Weights of a small segmentation model: encoder arch gmlp, batches of 256.
Rows from block 3 of the decoder of a small segmentation model, named by matrix and row number. Rows with one number belong to one channel. Each number is 500 + 25 x the weight over its row's rms, rounded and kept within 0 to 999. All counts start at 0. Numbers have three digits each.
After each channel's rows are labels from the 100 images, of 14848, where the channel reaches its highest value: "colour at peak" is the nearest of a few named colours to the mean colour under the peak; "peak on" is the class under the peak. Only what is clearly more common there than usual is listed. The data: renderings of 100 made-up gadgets, each built of a few solids, in any pose. In brackets: how many of the 100.
# convs1: 3x3 conv (decoder.decb.0.0.convs.1.weight, 64x64x3x3, each kernel summed), inputs 0-63
# convs2: expand pointwise conv (decoder.decb.0.0.convs.2.weight, 128x64x1x1, transposed), outputs 0-63

convs1.8:499513508498471491451519514509456502438503451528491455507532481513486501523547492480496496527487474485498513510496481489538502502518543495526528450518475486464564501523508505491459475495510494
convs2.8:492508492464519523508490518516522508460485537464513501494450514469513491536519462498496500484502538480452407518477510536510495500487532514490484513473517494512465485511487499534488527513535515
colour at peak: black (33)
peak on: main colour (68); second colour (28)

convs1.18:466513529463465507507515497507498501511500493509494495470533508466497489523469477525483467495506467510506483521530529470532498473472503491450553501469469471493495488463523533423483510543517512
convs2.18:480522496452479531506497488528442502482496464498515490482524506512528519487513509502511436524544507483506528510505504539596532510485529527500497554492493478489501470491475523493551490510471499
colour at peak: brown (56)
peak on: main colour (53); second colour (46)

convs1.31:519491533514520475472498454490480522467522467472499503504546483486535531512516445514499525530518449492500510504497524503459480494488465458449502497480470474467523508507500540511522485508452495
convs2.31:501498517581483528530545515491562489497498502517505475498543478536515473470492455497511496449478510509503533481465504510465456469553454497499472462515538493495503502478501478498452480480487503
colour at peak: black (31)
peak on: main colour (84)

convs1.4:508476541469519482489477444502510494474463465478532517495485466477506513492477478522518476479499476514478517480509508444482521472473505468489493466487465535476546498493519483464492506537495443
convs2.4:515494514522506492489516525487499513501566412513508492466509465504547452531501496501517472483477501519472521519452490498464462478475487465504484511503538496530507479463482496504500521491512515
colour at peak: brown (55)
peak on: main colour (69); second colour (29)

convs1.19:503476504491499449496438519494469452478551512481480527514538456483522521481484496490504500513489474452493502509527531468486507512523508487513470483468495511477497502475508546470456547484482497
convs2.19:531485505491488508507506545518575510490479586525493515525514489465474469534493473502468532474479502519500502504465491510444489476518494530482501464471510502519512504500501497506523488496492506
colour at peak: brown (58)
peak on: second colour (56); main colour (43)

convs1.57:525482496523530519497494481501482484445544485485508470513476487526504506479483484511515474419530506454505494509489516446499507491515515466524458481466511489512478499502569503484487510463497510
convs2.57:525496537508477444473493533482474523507539517551551497499481458468550461502505464456495485492449513502473494505482497458528468485537511438495474471461497517526487498481494501510504528430483491
colour at peak: black (36)
peak on: main colour (73)

convs1.20:502520519477511529450490450509506470465474459502482473472482452475472479499490507485519452486527495478524514486424496491541501494489504474483474458467505497520528497529519504487491472510510482
convs2.20:536514542488540430471506526493534506522521479534458505485499494485528490566562500498508509512484492514438480501474499474473484489514471461507482457466523534540487525492512492508482489472545491
colour at peak: black (38)
peak on: main colour (97)

convs1.62:465474538437502460528469559508481508475506498483472509490546495478491487488493483506471487491475482474512485528474518524501492477523474477463537477458495468475472508518516528450491526502510510
convs2.62:471488496428476503503557509517484497484461558504511532467538506492488529501479484494475477501542500483536527496517485515548534473490539556492525503467496479497496471497478513488552499508498511
colour at peak: brown (57)
peak on: main colour (55); second colour (45)